Weights of a small multi-label audio tagger.
Model: 5.17M parameters, layers 14, width 128.
Training: 3800 steps, batches of 48.
Data: trained on phrases spoken by 400 fixed synthetic voices, 4.7 epochs.
Rows from block 10 of a small multi-label audio tagger, named by matrix and row number. Rows with one number within an expert belong to one neuron, the router's apart. Each number is 128 + 24 x the weight over its row's rms, rounded and kept within 0 to 255. All counts start at 0. Numbers have three digits each.
Before each expert's rows are labels from the 100 clips, of 14976, where the router gives the expert most weight on average: "loudest band" is the band of the loudest frequency at the time of the peak; "top examples" is what is common among them. Only what is clearly more common there than usual is listed. The data: phrases spoken by 400 fixed synthetic voices.
# router: router (model.blocks.10.mlp.router.weight, 8x128), inputs 0-127
# up: expert up (model.blocks.10.mlp.up, 8x64x128), inputs 0-127
# down: expert down (model.blocks.10.mlp.down, 8x128x64, transposed), outputs 0-127

# expert 6
loudest band: 500 to 1000 Hz
top examples: /ɔ/; /f/; /ɹ/; text has "four"
router.6:149124127145151119120095137171112137112134150111101118135113132129119109151107117110124140192135141103112160157108120128146119092113126110131109092135124119137152133109166127128104138095133101112163156158172131134155123126135082090100142118095120137139175170127130165102068149144139109129183104136107098088114133114154195120116128152118111137086169148064094139141137144096134122132090
up.0:133156129102090105114148107127164148100165126132116145130162155133193134153121105103101099109150168113108112101132099100106173167148140144082128137148152129153088124155121108154093103128154111094142120143102159151095125117091157148139131109121134148110084077120148143091168139126131146147113161133155116126103147140127084123115104102147108132151099125126197157149128121101124160123135
down.0:105115141106131102129137106127174089111113140145125181147110143166089143102139094118113109110119150160180151162168103104134153147128142115121186147137142169124099137146109130127154123118155132113133170139120095124158149130111099145131138109120109158095092150092130122141143120141126165142159096147095141105107071152125083077167164115145110163117121102163144100125101148116124108137151
up.1:115081104099123119120141098077163147144155116173152133135155169103103160108140160139110113095107153114127116122159102128102163162129109148132144141110174146146100150127093124139142077110122131110099159107099097110096122113098162148131109088127112110117077126139154155142167105144133141125105140132148166119111130157115148158148139096136154164206124133115125118144140090119106139100137
down.1:081110118142146144113144112096118100138120159140146119122125112105153147110158104122118112066075083121172147126134155089073133154140175153136153170125129112134133129168112110159125117128105180132134112130108131123117136122091155108144135129130106140112112135117112110107151111111149110169127124130154151158130118127093081125183126114124134065145137120135170132142144167088115087148172
up.2:139097114136127135142134137087127108133140142133142149115110121142134119111166109136144121103151169134155096139179107157121095173157101097121177107120125127174128128152146082119115090125104176111123164140126149121127193127119165122153127122123111111087066139096153098122137102132148151144133145131153165130103080142159067137119161123145099125138123128146117108160096135160150095111101
down.2:124078144140102117147104131129103098131137124163094129115122091130100093101142083143113124110136116126185150133136129155120088154122145154128137147135138099114134130150105116172133096169087145115160149132143152087112129118154149111102134123144137096122126141146134094100160112189119123110147128121119153127162090120147100162132161137133073109117150103212131103129131130175125128118080
up.3:129123100114110080152127107078152143107156142140153107121104124095124161129126087132123127130144080130135156124092170082140141098114127152149146112140140144140106135141137131143119112120123120127132144073124127124119127126127134150080149075179126153090141111148139169160083093116127145132144161117116146158067128145152119143138153106116134159188082127157143136160123187149134118122162
down.3:129107128141167172123141156084127148124117110139124123114123098104165118102147091102075096115086125161154145106142150143130156132119132123133139158107148161152148124152107140141158126166185148125101106131089153096102135161112100139134133154133143135113074093112093109118171177127128095128073131117143109169131110140141092111142124136152126125105152087163174107129135131115138104170143
up.4:128117107100102123154145114121160141132176118105141139147125122105101156108128094160160148145145153126140142129161126084088096133120123126133150112084144130146124111102166129110102107148122122152147180120116131136123166114086179167136119069095118145121087079158146133149140111147116171104138111117118113174084147128152077153129155135121127137168111145122159123157124168137142138146079
down.4:176143117102128173142092092119118110113102124149134171131080116107129176104134133096111077123112142134134187102099126090135148133134120105127159170118142127138126120165138128151195110164144120112116108116082149080128147136104110159094126129124134137114100116093136111138148121116123142142121137112133103135150091116165089108136163131120132086144115095196148119129134165133103101146133
up.5:116095096125098125104142079103140136118147149133156108088120140106118145141078108133170116100142186119104087152136143109116107133149137120161158106114171132113125146129155127124109098111112108133100147111105157133098181140101170167135164080132119143087090090134168165154115112130140156148100172156147149121116117129128109171107156119120127145150079124151140133125144171119136131140107
down.5:119120134117156131142103123107088102149099156132183164145127127115133126103120112166088092101088115126121146108127128113112108141127064154118127158135150112164143089126128105141155125139130140133114132119096160125097134176149111132104131180112094127102088093108080130096134123136165134153127153135125146144157083141187090084142129131129134137143105077155188105134142127150138116118142
up.6:170128138143079138158120131139125115166131104159111137154137125122113148118129110112096098102116123109098127135159140145136129132082154140129137207125129178169111153122136151155122065117103109097124206127140168099087164092157147126133160115165134141103087099148146134142104129126097122111117161119122116127133108119108126117135154133130125127178134107096121100129112096092107143151127
down.6:102132163147101111086145134133144131120134139093127158142175126161100164135111133117139135120082106129125080117151175135086169109082091111127142088163146138130137150146098102131122105119118125080105141090152131098127132153110164138131140142152153151138118155103114094106151158107160105175104123140116111127113132154125150116166139152142144115141142055144097165093133153115092101134119
up.7:122117095137096140124134108089113159125117068127152123104112142148123132129125146160123129136102138146101112104159127144117136139137150104123146132125142167112137151119116150134137125186130125105124128089108159099100170136098201155175116110164137126131088091165152124111143084148126151131066159125144134118125099135111062179124142111126103142142094129165147099151126153150154115105155
down.7:147101134077141114135117150138134087164137181160154120154109117142139122136093122144152079072122153134130104133142116140084106157117123174140120102120112092152102094122131138138120123135109127129104125098125153135136124110104109101146117117142100157159131164165083082120122132102118110147131202158145148121118094108178096106140177110130142093152128094087109109147134115139126128157146
up.8:106100156149145157144159130098109117110116085106096146082167136109120147137115150140134099101101129159124118132143128125120123163119148149082159154138134134086103132181098131125176115167130133135125152100121133118115145119144152152143106142162111139141093101124148129138125123105100158133124158151124159160113083126154052160167147123131108073139120096156149091082119116152112123133087
down.8:110141151144127114108123161140113086126168141202122114111148143182089122106129145163121121122144086132181091141131112146115129146095137134142133115132151116145093148099116132136127125104120167104083149138158143117148132112117104118103157064122134140137111131093127099093163108121094131173088110128111123116128093159154105141143168101127155159169130101154106123153134153084114099148116
up.9:127177151122112122099106138097205135118128151148133151181157167067137172127173127139116106086124124101107140145117106086151121123153129158120132130125159138161136100108124099155103115135109139152093153134071149105135104165139127135122136113095155119121101086170137126126144124147158129142107142145148112167100136114142126140157134116124136180166106135098142115148146108104099146113102
down.9:075101147122125132094122144135142128144128139150164115062117114165116129099125127122125131121133076172123128103143167148064159155158125102120176142114102151096148129146110109136087078118135173132100122122104107145129144144117161156159131091110128099122085106142120114118152134147172127096142102149152129128154099123153085119194129151138128135095137112159127124101104136105117103127126
up.10:114111127103142132133132133084152177161108144140136114097144162119170139135153113119131147107131165107130109142131157143107113119159112143113162093139098144116149119102148108138106071134144151160094137173104121095131151154091132127114114140112121107147123126148123114131092136108170142090144166169145131130076096081146101148173110149153166165158109129114094066112090132128149133115105
down.10:153110127173142140149113135096099067141107158127141083166127185108169161076160140108160143117143111163096098129088133118105097141144137133108134114141144084132173140108122130123115108134134167142125152165116126128099159115145136078126137148100130096131135122138150114108101142132184140132148089164161126127126082137162092088120105140146153138091131137131131144110096147121137114112110
up.11:134128101131115109081122084102149112136153106118162113138155128122144129099150108145140108116144176138146145153155090130118131150130110146103121095139141110159083100111136135118167103140137102161124137104116114119105116135070128196110133084136120168108104124161148153129140118141106169104136094129165115133115096134117087167176129086125133160156079175158164155138135113136112130106140
down.11:124099135092138111153102111123174132162126099121142116128155119099132186085121140126127078086095181133154127138161145136112157140100159126127147162103139160147133083142140151128201118126109111130115114145117135104091100117139168136169127102151113138098087119131121113122164124131113151125074120137137113152125075113103116112170140126142120130141069126137169140104118133107144104132141

# expert 0
loudest band: 250 to 500 Hz
top examples: /oʊ/; low voice; /z/; /tʃ/
router.0:097124133105140115152123155114106098119155164150122154157109147113078079157181175131157153135150084131139123104122130124150116157117099135088133147124158142114165121135108119144080121090081159124098142086133145150094164120156156162118112116170129110091107099117123114161147108135124134128128153124126117163149091132142135134114124099097087115110102095164130123158116164181130129150123
up.0:150106123149123115122142104132181172129095108083124110124128127168177123150082113160087103128124148122128111166120118140109100104147164110140111118148140159122098141119163155106163140125165095107161127130129150110110135105110103101108115135131149139123125129151159156077120134125157186138106089104166125110111131123093132153139144145122186137187147131120126130119112108054132130125100
down.0:137146158122140108121074100126088143105134124167085130124166115101134120142122128143137112177154166131129152132105140126090158136140113119112102158131132136152125181143119090138144126114087111105130128129129121124117129118125160119121122148125103124103110140120124147105092162160104071131127152117153184145175092118107129085143186130146129097150120175157096056123136102147118115099156
up.1:145113097121127110108095161123106153156157135138122148126118143156108106137154113114112121189130121086138121100140154131144119112077126116089089144132163129182156150119152099135135115116103143152106161132164175116117175099122146083117134114103134087141123131136131134126040097126151132119128094117146109108102076164156155160132126117142110134141163165122108156125140132129115095145099
down.1:115100144109118130116119130118116123124165101163094104124143092149089139098125085149157150098126123096127110144144128156105144149120161116093114159113135131168107110110170157126154066136134147172112150130119128128119143128096177091097124117127130116097109095155183118096145102117179147185095149149138100143082156144133107141177142104149103114124129119150145131142117168115117094124118
up.2:118115107160119088123104110116153205111121108095106105137136124166180154123118094124107117149154181101132134140137149137097142098152099132108093132109123142118061144114131125115158105135143083132115147128112147102140109153092149109096121093113133129129163140138149164125117132163118138132127116160136134106098108117090133166136117128127165195185144140128130148104120109081113129142104
down.2:104128151126137115130125142132157122118135085160069127129160092123153141133126124096121118165155169132134130149084081105130161120129144061131115183151123150164081132144120089187138118131132129156131110158124120170113124110097122134144118138135112130133099175131098145114091079127125111143133130133159122149124087122116133107180091159155101137125110109110167117096127103144098093140127
up.3:119132130153100078124118160112119159167143090120094150108142148152111147142127102129117099129119134112140123141115138173132102120086099103128073121159174148152091159121137085125136096144120129160116141117144171115114145119102158124082089159128127096151134117162130179083079109129163134137135120119124103111084093150150149174181140131144144121145157162115111126093119124136121099128118
down.3:137115148149096118100155172083099107140175130159105104106117116180090116154133097116140155120136083119132091144127140149108152137108126118086119109120120122147125129155172128124105079116166162139139148108136121144099154113093167129093117133104135132120105087148175077116154109146163158147120136130138106147132165148096108156153129085115117091093133120149146157154153158145141107117100
up.4:139125136122122103146111108126147187161154068112136126130150105178150123129117111159115104130128171112109150113114118145125133103148152133130124099114093129157111128104176136137112100135183123147138168145119117126148169104102160152095111141112109136156127130155159143115101139106160161130161068130153085134073152108121132123136141121124132161111149164090131113138072080089138105135123
down.4:167104133150150094148144115148174103124179123142145136137162082103111122125082110083147125136151141119142168095146127130146146165159096120129125120151125125115095179154150153174165154131096126120134097143114134137144102141150122149152134138105104146125106146140076147100104150128096102112118125110147124138102111120122041121123153136153063139100128145113139117127115176122126123118156
up.5:120138060133132128123167109118119167108155113120124103102111128137133106133130165160149111131128149173133104103145109151084165133120142151124150147098155144140090136144116146088097137125080087128137151123121150140115112143125137116186084174132147126133122136123146086168107124124122141121119113115130167092123130167151138133108172124116088114156175133113094107136089086118173141179142
down.5:129144129158138109154177156102087122115141164110126113174125141096148115090138138108100157109089169119126120111099096146097141145107102131125105121101146112165127129162107102132137107150129111121143096175104138131148045150110092119160101127153173102128154142096120123146142151138169158132147133119128143145115151162184135083138079142148170102122137125134119126136129115119106132100155
up.6:125119116099124181133160096134197149130117093107121146125142159144122122115117138156081100154120174153121131118162140146142112116160118118098090139173129125147136137093140181099156135116139123128142151109131167126083193125105099143111124143139125106129157097146134144103097144111151165087135113128131090111068139115153122155144128159113098137105123151081127128085132107102107120137114
down.6:144115172138134085095117116123132087128199122168185150133153129129105139118118138161139153113122116145131125166116173148096152125145160185149137145148117137137108121147120125149164134110085108089100137119125090133144165159135122120112126146137133176165080104105110123178089120123105119150096131133111177140105136105127140087097111119127114153125113160100138095109141142123126111104159
up.7:193115131145171126125107126121133150121141060136143148151143159147139149116086131117076130129133163108108114121106148168129152098117194146187143119101148134164098135121115146088113156147167129109115157137140131111150137109105143088160141104119155115126097090100135121105142114090144144134120138176112098121109173127126101100091094126145090139111145152135127138142087126114145122141117
down.7:160153129123182119139131109140119154177116105153147117120151138117121158133115104094113155120121139086140129118119120131119153150098115161169099148099116086160082130154151145107122115154154124127125118153108106085170105108143138107117130109078122154191095104109143121109114118098168135113156138171127128069123152142159088114091122118185131137111129161110166157122105138100124125135150
up.8:103098100132127096102141126144146155143116114076108145108138107136146118151139125166182079127117102184137106088165120124136149111118151146146123079136155114111117092147111132116112158103111108123138142107095091150161099140145118109164107181107137111165116130124128094119162141148110135147135114137169157135111132127122127121137164126126098097167153145116125165122067080106158121175126
down.8:107139125136158142101123145113096110090142168137114142131101096094140101116120166134107070097089156158153128116086147154114131147110116153126126120133123122095162152128113089157101116121154157148150088153085129108138092148135119126120092130125189153173141147095123127110175155152151099132140127105116136114166102175146117111113106120133115102123115139131088141156116077114151142076129
up.9:151075128126103131157146130151171143103102121081095102140167128104153173112120093145112133106105165131142106124147103142157103146189139108145118091171093142122137136108124146136126104145170120128148121112091144115140154144103134118105129135115110147136077126103132112140108199140125126173098098146171085157094097099122095129147158150133117107136102092126120138115127125135112158104110
down.9:151134128145089152139103096169097180100116125133122147145142156127168160104127080162148146125109172128134142179113095173116102124151175137170127104144092134126141142138129146119106082109160124120119136095088147150154131162109151118114134111150084113138097160148118105116143124136159153115100128121155112141120117119112158114160144159123134143174106132087099133138116079115111162094097
up.10:132108129109096163147147111157148125120120079127106154112179140146129133117138141129094082124109182144108127142156147101107095126139110124127094174135087123122136163113127121166153123164104153104143157078141163135099186122099136159100147148166118161107103106148146147091108137102139154105121124095113123118129081107150144161133133191115105135150160096145118130105144120130124111147098
down.10:136144156128106121160154128088163115108169097159138142094111124166103176114151139094117150132137135105120111171153169142116155107158134134140118117096150143155100140160108095112167190083131125115113142145161099180159129132107084131128129107151142173101129118136160159141088125131149141127115123125078139093130129108111124125087097106133153153127099129112118114094118149127125094083106
up.11:094126138138097085121157159128103149154126080119078145098150158154109156145118114133122130107125128135134125129112144169094105126097088115111095103166166138130074161131131097114128107154136125170118129095137136117097128141104176144085080147123135093141159129165124165077102119116171137157124150130128128118080117147164150168176111111107139117144157154117116110113123126136133099148128
down.11:138145143123069106098156179089115109134170162122117109114118121156091109160166101114124163123120090139125094136133153131120147153122122122101129119124168108153124122133175125116093100102152162140151128109149117119079165104087137132095106136112122139103108078168174098133127112146147164144139151139139129130147168136099101168175145094111133116117138116154128146148154140150127099126082

# expert 4
loudest band: 250 to 500 Hz
top examples: /t/; /eɪ/
router.4:127128119170133126140077122136126114174133085170094141122100145147150119100134152093102104142150141144108111140080161162160112133143105147149143166128132158158102157130175118135155093109155123123106103100149134188118126113174119112180110119087105164149125112093118137083102149127155105095119171161136122111100113116178111105108113139138118122122145153134125108154116143104102132115138
up.0:144161112143100094119108139141152142126147150137115121159114113120113126157140117128199185127150101093102118123110109103111125111101125096106076137136128138155110130141106116142129113124112103123178163174152122126153113125110157124119149158158112101086166156167110112161112088138134111135137146071113181134101087107133178124162130143140120111133164081137104147118138106126107138166140
down.0:136131167155114133068101157155124140080154111133091117125108148153109093106102135143166156121168117135117152096107096142121145110149138090095123135108124159121166124126130094141147128142153130135151117135120127137148125169072137135124167122201143096103148167149133119129161118099093105151088129115096104091112126137102145114136100165147128090136150136132145148081136096153149135135161
up.1:125112109100130141151159087155136136058105161135129133164171077141111117147089124177132126131122125094129133108126092083108145133101163092111110143138137149153138108113086121142140143118117136113156153141104145109125168165127132173083127141162140098110117153142123170107177129154129167142172123141100128175142104152135165166143142136134147127129088098117122125141145106156111117152115
down.1:113123186100097083130146126145110125137158104106132125147162149147125116167144169110155119119133089156133129148153111115087133104153173146110161122130128158093127133140076119137112119124064138110068138129147134113118150117137160113145149109153165167104145155146123142125082108112102096150137138138153176122110116093083135132177155129114157145094114137114071117131135139146141131109117
up.2:135107122107136123130152093125148173110137140096142111125143149142119116147154157193186142143151125113131148096131140129101136144110118118089080092109129103103120108096154139117096166120129173145138137112139099077119172173130154108113110144153116122124133116173096158118140093141124168121107067086115149137153119126120118189113145157133113175153127130122094115094119126139153119115125
down.2:140161132115122161101118132099115124165130122138146156140136112134104136090151162126136065122143094113133154078099128108157094115082137086133049102128111151111129130091122143154123163134080148084144134135131117097114098137107140166120112155160179159120130114168108152106147154096109126151163119113121141135152155158111134151079109150129156114153119114112138117104142094142140140120150
up.3:127150129149144131116171148143150137118114096123080175111169149117122166110154164149109134122143124121183130137139140126074090113115140090102106083127162124154137131132125153088093110165094081147124143098141113132161134117103174103137099127127173148155166136130142146098113135132165122175124116154092143153094100142147117141139114145092120096127134143163102136087089113136131114116144
down.3:141167149159195132106138148153119178090091148103109127126118143149145133108102106141177150122170175093114151154153140105104150129127165160128135103087136108134145081128141112098147137122155075148121125124112122127116150155117153122153127139106150117127170128123117135118130098115115132126127139137110101120140118098142113096125095134127128092131135169102120069088153085132150099195126
up.4:139112146104103137132160106106121151118122095126157119123141092123124125126139134157147116108169086109155155110117142102119124121090108092068128101139159136134117113120120148107145117133145131133163176101144109107124160176093163162083102132165125067115110175173133109114135139168136155140111109091157121107144117136109122184106138163148122142135115144096131109094107133185145147104134
down.4:174135161136124159084156112131085132079069116136149130132131096156095113140110140089123150149112166099129138112099132113162155108123117104099105124158118108159153096110146157125163138093161111143142099133139092112146126142076133129135142126130115152090125146112148129142149107123144121149111072096104083175149141129129097137098102144163159126160119129114176146138162144135144101160124
up.5:100101164117116161116164115137121163117138143108127096093153108129099108128143162161133152162122098148128115117168137112082125120110159105112096123099154140094131133101122115110121110111107122121140148129094109085134150173077161139136117115169165107112117151173122154163140114163127170142109100083132138113145131115116138167142125163124139176153119112130112184089153109159105136168099
down.5:162128091141074131107138155135115131142149113109160145136120154118139121100129103163101131096136137129160138073186114113152099156120082136136100142145120157158137131145096129174119102119113129111123140120111150147155141105085166165139118108111124160122105139141098152105134122143068065127133148148123121144144150151091134127149164140146140179141110123099101138114105089098083151159108
up.6:192142144114133149106169115146110135092101115155165159146127181155097090146095097099117152146154119092127126105111109099091166141065136110129099129105154100140149123139106133099072162101126144095127167127161136106154136119142138127124122142114123117138117107136174125124096099127113155116134145142134120110174147123142121160104097140152113148127139110075116165150140123152115135113083
down.6:138113109169110163169148121129141142110104153147145108157134123127113111130129133097103137149148181100123138134135064123118142137130085162174105151122088115105140151176139134176132133080112138115125110110091142164187125105122107120111153113073094114169125150112118139105131117086143166147149147150147108123142103146157085119114153107173129139146127108107104101159130141154116117096121
up.7:129099125107116151124156109128172128115158166130163137133143127119136135180141144132116154145148130118114118112157139125099134111123153132072126097121164107152119106120111113092131150154106144139145173101133102124129157162112183112072110118184146112137134126169160138130140108118120166135110127111138176152146120147080127173139113101140153166104117113108071143152159102121166119074110
down.7:108176157106140101123085163089133106147122168122161100107149113114130067132147143129152119097110095104138144145147114156115131123126134123111128164122152175183158131125104150126113092105094128116123155127162122095123103098124131088120137121167094116099136107142143119105104137171168120141170148173149157139122096107102110148138109085107141111172119124090098113118094119127167136129146
up.8:156125135135068099150127101121135121121146140146145086169159132105116119138113109141134124116147124085123128138161109111115137158080141095057104134139122138127123131153132130131102092138083117125140192160140106102152155122094150182089147146166120077127138138201133120145113126165113150130123106107137139129155132099129127154129135143159144180142116106096111130108106122109129157146101
down.8:100137147111144139118096147124148166113123160121147124166147100175118135104106144108119113096118144107132116122127079078155140097147143134136123134132135127125119095147112086179161136117206114167104106128121090115197112130082117125137146112147140141066104129102133164153147117083141135172128127144118086112097123162123124113154120128149162161137119118131154144099156106130136116142132
up.9:095114128096099120133145105098095113124096193129133104103126171132096143123120153142119107162100166151150168093163104111126129167124116099114119074097134119112148133109124129086131126100123172112160127136136118085144143160098181131097134150140127100101148132144146128128150087181153176133156120117152105110162082142146157187129148148138141143137118153136122111123128136107124133142122
down.9:152129166106099122131116074101129196098146066143116161109108107163102098149107134129131148119120104133162108104129129114155150132129099098137100107144110149119139122145110144146121111115137165134138128121129130120171100103102158119129145188109175105156123138086112088173136117127114122158090146143100146114115145163150161147139136088136119091108111084146155139141103087118107153126156
up.10:120137133124174170151128073118124098138105165160149082121146134084130111112149131122112141129138142125122127154121110120128102139153118145096162085140103079117177080119173159124121115094156162138115121154093090145128128194127138133136144115114129118154156109143143123096126141151141176132122096147166148133119101150117105126133102175127151126112078138119106098093100149135160146109097
down.10:131136118099133174154153145103077106137120164137154088151155169151128122147139146112128150116165107104088135142128165095140145117113115109136120103074103135105154107132116133142143163113159128133111128170136125100135093104105134155100127138124174112096131107142119131123091142126158131111165106125101086131092141127136111111147082106147188157051134162168142133150106118131127103106142
up.11:108140136137075081123141145147091122104136157109101162165133115129127103182112087112147154139134105080096111113144087080127169097113133154123072132143138150148108121162097142150121150110088102101156160139126140130154097108127126134092144142155136134094164150154117113125118115133106107149131133123128137160128138127103172118130131150132130101128142102129160176117126105146112157204147
down.11:175107169104131166117138153134136106095130143101110097156170152121121145123143126107139139093101150135122139120166128125106154114103129115124097113107096127103146103148074153150155151123140105097120142116100131081132120140115127139116153125172189122104118155146134108163151149102138109161104123136134064099075129111130123109149136149141157144122088146139160147089150091175100126123175

# expert 5
loudest band: 250 to 500 Hz
top examples: /aɪ/; /ɝ/; reverberation; /f/
router.5:146134130124116148177161148147130181137114117094152095113111125133123129128137136133182123130106135122150101160150155112047090134156108149161143139116118115084111158142127146149113103150169127127125107133129177063117132128150154117141146111109133164110159135134102118164141099099118141096089129105089171122106151121131112147155073120166139110136092131140142128153162102129109148129106
up.0:127149125121119123091078117133137118107131141143128139131161094091131111154120160109099104154151114114104154158111137152161134106100146122057150127143132138158093102127139125076110133129100117095156160134129100168155112163104090139121115131140128082100104108165156146094120156199125144162153131139161090103154143108144101154124154142109112153148163110111100121148107137125130083125149
down.0:102119104100150175119124178174129098137122098148094122070141095109130129105118128166141144100122117162098135134110133160106139090110137137146129131159113090098125165136142163128144138161131093147138122128107154180111120095129125073121131126166136107147166199111132143117117158121131090147130118089125156114130127147131191132149110139105149108143177139140116126129116112158159100144118
up.1:114104097124095087136089108116122136146124161130140127140105094146112118154140123135120144133167161121151111139144104155152153145131144088088093158125109160156109053148109158091121126081121125111167158145141076177163140162099108121099157164126120111142140128117125128103106163141110163136137138109155136112116150173121115135105148133108108139109159144077092104166125149137138133091117
down.1:149102150102140135109116124121129079135056108137130149143109166105148162099157086151132154116118151105113144139129163109097140130130149148098131123121144116091156173123127090146166128154163134126119167137182132150090144102100104079115113105108149132174106108126131120145096142135185134124126138090120100115131058135137113128165106127130152152115130143156120137158144146128139096155099
up.2:142161146135100094113084100087152134111122138131099124117120096165128122130106108121153105157120141124098165119114127137166142092120162111111127097135121149130165107084118151118105126088157135107132128112129079131175170166131135144131199138173145074106083106134154175134125130151129121141125141165125100116138134091106111139116135103121113176125146158102117154137095145117176114131146
down.2:145098147141132119110152093107150135123117116142130163152151099181160173167125098135148145098137135106141150126151145124143125140149129168149093131153126090140140132110122128128149127128133147169105117121094150112138171173147085101108125123121175123142120091106127116134104180065157081125109113104127109125118081153151118147119188106124109123167129166101141164105116089108117098117118
up.3:143133130139099142089106110143125147148138125157073147128149117113136137112131126106142144124132107089136130156167110128145152104152120104101101116109138125135161106113103088092162105150147114114159128109105066152156170148054155117143084157118122103136149129124137146132117121122140115135129108115170099094099138111126162192153134149133141107111196158086138135096128147090127132158126
down.3:137151155146140097077141142144118116138195092136133164119114093134161117155166103117169100129106113156103118126097108126145129145132122142072088111138131144153138114132138132108126149123108164119122093131146126166118185116103116157103108164114148108148137142124116139103127115152099075133068125120162108147147118115098131101137115166121110129096133140135135114114073119137140171167178
up.4:088138141137130104089061106128145116135149125151116149099162126156132133146100112144120101155120092149098151130114143148176141130139157117086113121137118157136118134116154159090112096099088118117162154140154079149146142158105132123080121130162157089105074106141185130102104127163143134128194126127161107114114127101132121165110156135097135125144172102104145130114112137129120124136122
down.4:146158123105122115128126114157181100124120130171154157140126147165116120160160092106137168131108145140089133114151126125063111144171110150125113142114049085107133144133120125164121127155128108123122083104140122179143173084120114119138133101137099109134125160140152116130120143133162125088113139120136137202140109108101113137151072126132105131141143136135151169131125131126126135130091
up.5:108118086105141076137132084126172155138130106141135111118104148136135130155126152142129132154101171115134136116112150167165170124097104103126114133135135162110131105131145162128139109137123127141142177124159118193133137117062119132110154126140116126128100147120146125119079170158098142148132162112119133085100080133121097146107147137073121131120138097076154091113162136134113170141153
down.5:126093108112136135125114114111181131131144084134117103139146163066120171106118115149165126109081152131128141081057171144139141106126140105147119146147147091104134110128129119154120128177115140107147115110179114151080123139157131097170147104159124107150123123158137148130095151127133113167106173110110142118114119172115106150137085144121145129111118134107097109161105147169136133133134
up.6:087125128153126125117099113156115089118110171115105166132123130135147110111179117099102129164137168129099164110151139147137119158144111129141144141157110105162137148145134139131087100078125130102146160142087105183170140106092109140125172135096125120098094107111152099116124157113143128130162138179165112109138099117144088106103180137094128129130125110102131108088104115100139106097129
down.6:116147152103133127136142109169159095131118156131121119185129153134138162114117125117133176123123128082160126148141156140142118134157137106094118103174126113113164116138096160140126120121194133109102124131148107124153131155128126079087117111086120131124104161136142111094146157130178110127112085103120172126079101149136100148174118121143176119134114143069115089125109134107101138097140
up.7:142141140159093121120153142153156148142095119075123121103111157134167129146146137129139117127142158130138106163160120097086094100160115165141139092197137115112058134176117160086122149150156111101107117120132152121117143101109114109155114099129132174099136130141127135134112154106091140130105100170106174098092121108129095160149115124142098103109112154137165115154143122129118147107130
down.7:114109138123139112129120163126128184128145138115141128152142084094135110141053174148091141157155121123140140099160121146144150165119134085144131159130106138125091116135155146119097131132115075102127139124149165131135057149136134113176154097160108137106139164151109119148122122135120125119115125111136118133151161133158107130168121122133112133142114136124119134171151094111068142057115
up.8:149140131151115111153085130102138100151143130128108159080188066159120166108102112127101098158133119108109151140125101134149108103141184110109102107132131141123140118112127166085129138110157133100128175117136069134158147114118100173078128137141142118122047106124172155108149156154154112115119125121118132142114156125131124133108156129103143128138125144117163115121110133124130159135088
down.8:138131109146109115131134137123110074135145173169129144155131121129129133097141101116107149173093117121168153135124138141138185123145146121115121145123100095157162071161159158112194175129155125136135114169127110103113128146122099095115140135120119118094109123086124099112144113127171124088131103138120123177091077121127083108119145146130154126160121152103134127094116117082103152130108
up.9:132108115148135128119107113125120112113176175160093164138176137149157122146123126130158119143082172158078160136127094156126146118136140144086121154135133151143097125116160108098140126133078123130131153108157098151168142113118113151095091145147111100132089118125163081135101133125112177133170080135154144123120122111104165122152146113076138144161148147104124109130086116126116136163112
down.9:155116165116176146149095131146080058146119136139140101104084117112142124102144150143106116087115169108148147160109141127109045127135138133128162151138088128129150135123131122154135145108141129113109090115134127105109133173160125084137112095124163167108131150125120161100140119098091118155137102137148129159114116119142138125104089081103167089124114127114134126109142150168113119155132
up.10:137132148141129133102081120094139156163175087170129126118162123154138142129125129136086128109150159124117151098109153162142165122101125123129107153137103108153094093098145128098132115120096135116159142104130108151149177141078106167092100156161105076147085110148178151093134166117110134119115119163126113106119140135116187138138137118130108139103144141077116098091126144134115121114128
down.10:119085129152103134118170140122111091175153134110131147134124106129102168107096133111151151134107108096151167116154142109092099152133091179114097097130128072155137152141168124174136150127203127166135123149140127112113111101144142107124112099086127137149125115134121130121144140127133092124141091101123131141129127184091122144118143093139116123096139144132137200155122121145119088125109
up.11:123132083103121110126112058124112147136154158172146104126077130158092083119152082104146164161132121130164119138139129120120142156081106140130072126110134081122128153122108127177123101086160166135136117129166141108103140114140127130116139109128142126142137151156120151158126108153124162094121116126132145128136105156093120134134112102149161197146121168096102150145160113120132130120108
down.11:174133089124077102121150081160117113128166199131155129138118144153142104182141092095161147132165122134147147140129133094115141137100124159139120126113170124128151130127119125152085139065154141112151133114122127128120182100140082118090131099106132149148148119152119127157132092142109139107141120095094137099121098160136104106112119123155121143165116132103130124088113076137144133151110